config.toml
model = "self-supervised image encoder"
dataset = "scattered letters and digits in many colours"
train_examples = 97500
image_size = 32
crop_scale_min = 0.4
horizontal_flip = true
color_jitter = 0.4
method = "vicreg"
arch = "preact_resnet"
norm = "groupnorm"
hidden_act = "silu"
weight_standardization = false
depths = [2, 5, 5]
kernel_size = 3
stem = "single"
avg_pool_shortcut = true
widths = [64, 128, 256]
projector_hidden = 1024
projector_out = 512
projector_hidden_layers = 1
init = "torch_default"
residual_init = "zero_last"
optimizer = "normuon"
muon_scale = "original"
learning_rate = 0.019
momentum = 0.85
nesterov = true
orthogonalizer = "polar_express"
adamw_lr_other_params = 0.002
max_grad_norm = 5.0
ema_decay = 0.995
max_steps = 11000
batch_size = 128
epochs = 14.4
lr_schedule = "cosine"
final_lr_fraction = 0.01
warmup_steps = 2200
weight_decay = 0.0
adamw_weight_decay_other_params = 0
Rows from block 9 of a small self-supervised image encoder, named by matrix and row number. Rows with one number belong to one channel. Each number is 500 + 50 x the weight over its row's rms, rounded and kept within 0 to 999. All counts start at 0. Numbers have three digits each.
After each channel's rows are labels from the 100 images, of 14976, where the channel reaches its highest value: "strongest on" is what is common among them; "colour at peak" is the nearest of a few named colours to the mean colour under the peak. Only what is clearly more common there than usual is listed. The data: scattered letters and digits in many colours. In brackets: how many of the 100.
# convs0: first 3x3 conv (model.blocks.9.convs.0.weight, 256x256x3x3, each kernel summed), inputs 0-127
# convs1: second 3x3 conv (model.blocks.9.convs.1.weight, 256x256x3x3, transposed, each kernel summed), outputs 0-127

convs0.179:339549494488584420569488555488481555605569478480515496511484332556537483523492456399525413485503528526463448409540471468510457503467535530454440490532494478581542455457458530587454472519463472542514472452503501489501483509470492502571610429457492454411514544507480422538544530538536500424498470523565503469442511585545489468546539552562527502466547476499484501536452407473602609486559
convs1.179:557535519555541428524596553473521477537498472511530494414534443491523475459502394504542514427567443485369466571486473487559508518465487465458491556523562552506431512528438485499576520510603550527469438619570614517411531492502452462552478596479497541522440476493584546511444622387548528506480548467459527479453506398458513487569464484538485539538451527478539403434552505538469460503478
strongest on: blue (51); black (45); purple (43)
colour at peak: pink (51)

convs0.202:540432541480481434499478464517413476509501492521559534468543520497488387408479430459507508468474551353515536497483514504574501470505497479537494520551439411495515537509486497451439404543517514520478478540579451473372456538467530469512517446506481455455402500500470449466430518512577498404559455489540513479450469560509562486511525481458455488481502481437496506511584496498431457529478
convs1.202:465304435564453431541512516488492481536456516530495441549529500456483565306443541460474464544473533520507490506557526476503451505488576497482544472497594620564546469469555480555427453463446513387483460497435434497612522518445545529466514474505540536479428558510531601565484439505535570493544529503520432506525551514505487477535557534484555485484447488534518503474465521421516471502515
strongest on: blue (42)
colour at peak: white (53); pink (45)

convs0.64:481472521537447524582450460489527542456527636483522440477502546537565461468495482482562491441519513497533440515458419424481516485407442523477522508445497500527490490464475510439489481506512507463499524512478477494536461420480556466528480495578435488439504439503506488498494516578508399483386477469508508496507482510508508515537561502555566500523513525450526478508554340436492556521450
convs1.64:548507579473532577509511481478490511544472497541490463522498572529516512532596567494552511443404550491558476439515452555503603542461554476549524434560565451526593434455523520555558512534567636526534494485581483552513457505472417518497475492422406519509493430570449476599541532496503513529532531452496581532473488568531469545466505477444461524581493458506476471519584541603556509561542
strongest on: purple (56); black (53); brown (53); blue (48)
colour at peak: pink (54)

convs0.3:574579490516456521517504475516507532478521432502428476412547468545519465522467484536563411502543477485467401535479505455575535488520513506413518525565544560538519459438505495602537457579534504502492434493473471475401479455338465504522507475581518497431513461527528533479542468563532528493497430555504567552559449680537424494496688516477504523542527418511482525508591638503495437492549
convs1.3:558526525511582473449572520551545460555535495457499530538507484538531490413580472575495474470519499524504525529424543490467494516478489456550539483457562453444530537573566476524617539542398521605470557485496493566543433550511481520539486448485510438380533555507494381549476552544427514574477469446498499415514514487418574614532582473540491438425526412588407536547474381542481487482463
strongest on: orange (41); white (41); count: six (35)
colour at peak: brown (36)

convs0.167:566566492525468447507559603521514631510453481515536452582574504613423501389506539541467534516506455539509515501499535502471455544548446508652576475539481534493581576530676531448515499473434536507477559536543461493460494485527459518534455540461423497453522491575545495398456508494514442535515479532466491541468474619496510527531539470489454495488546535461542580471482505475589483482417
convs1.167:455520506441516417509501500419476464489486523494555490474584529539501471558523508461598465510476428512536467426523541472464486460573505466632515498518519432522489529405546414495469582523413458501492576487519501471503514513574486501439557510452479488590524536428567607563482454487476412528458454480463454495502460474445494577463532529524586510601515462478481508690563501449482362450473
strongest on: orange (51); yellow (42)
colour at peak: black (77)

convs0.224:428525529471501537528384561471525408474547567553568451429574480504513519548501481512448521494517557476531580524451518399503511515504393547486474430422567521550475488457475496505512512405503584537501564530572536487553509498448514509401481553438503457605531548478472508488573464527460547512447532491587432482461506287504521491437445592495528495558448503519483578492388394469493499551462
convs1.224:561528475483496478537473552486557549484483534412449427602518464549465647439526477453516503386430430485496454455561397556513423466584533671559571444490570449515495433439429576491557596453536536484603481498486514560525494507463539504592479504515427520493482569486487515479498501514537463477460515429474498457427414560522502400514434463446463521481517478582502477516515531556512472531444
strongest on: purple (51); brown (47); black (46); blue (44)
colour at peak: pink (50); grey (26)

convs0.124:426480518550600531478515360460516523520511372425499443533559443514518538514436539430626511472492545591534485566437455448524483528498416548560536473492523525461514568483496448608505581541521380447571533485564510540466545518506456533566435515535512491437436508534559578432469576529492433467550530464518480482553520497544378514544583510515557543594469518590470513495434474462449517524468
convs1.124:587541471442474483482403486527522488543409432480491506464469480498475444442441452522447391490529398510467438524576447621521429522403582480480548446515537535551541435503514556447450447553480471475407528522518482515585553510477520581475471578458462613586528462517459453503526530533516366520403483478460435473510509450479561467506426388514475430493482488517533483535512455491465562492470
strongest on: orange (51); white (51); yellow (48); pink (44)
colour at peak: brown (53); grey (33)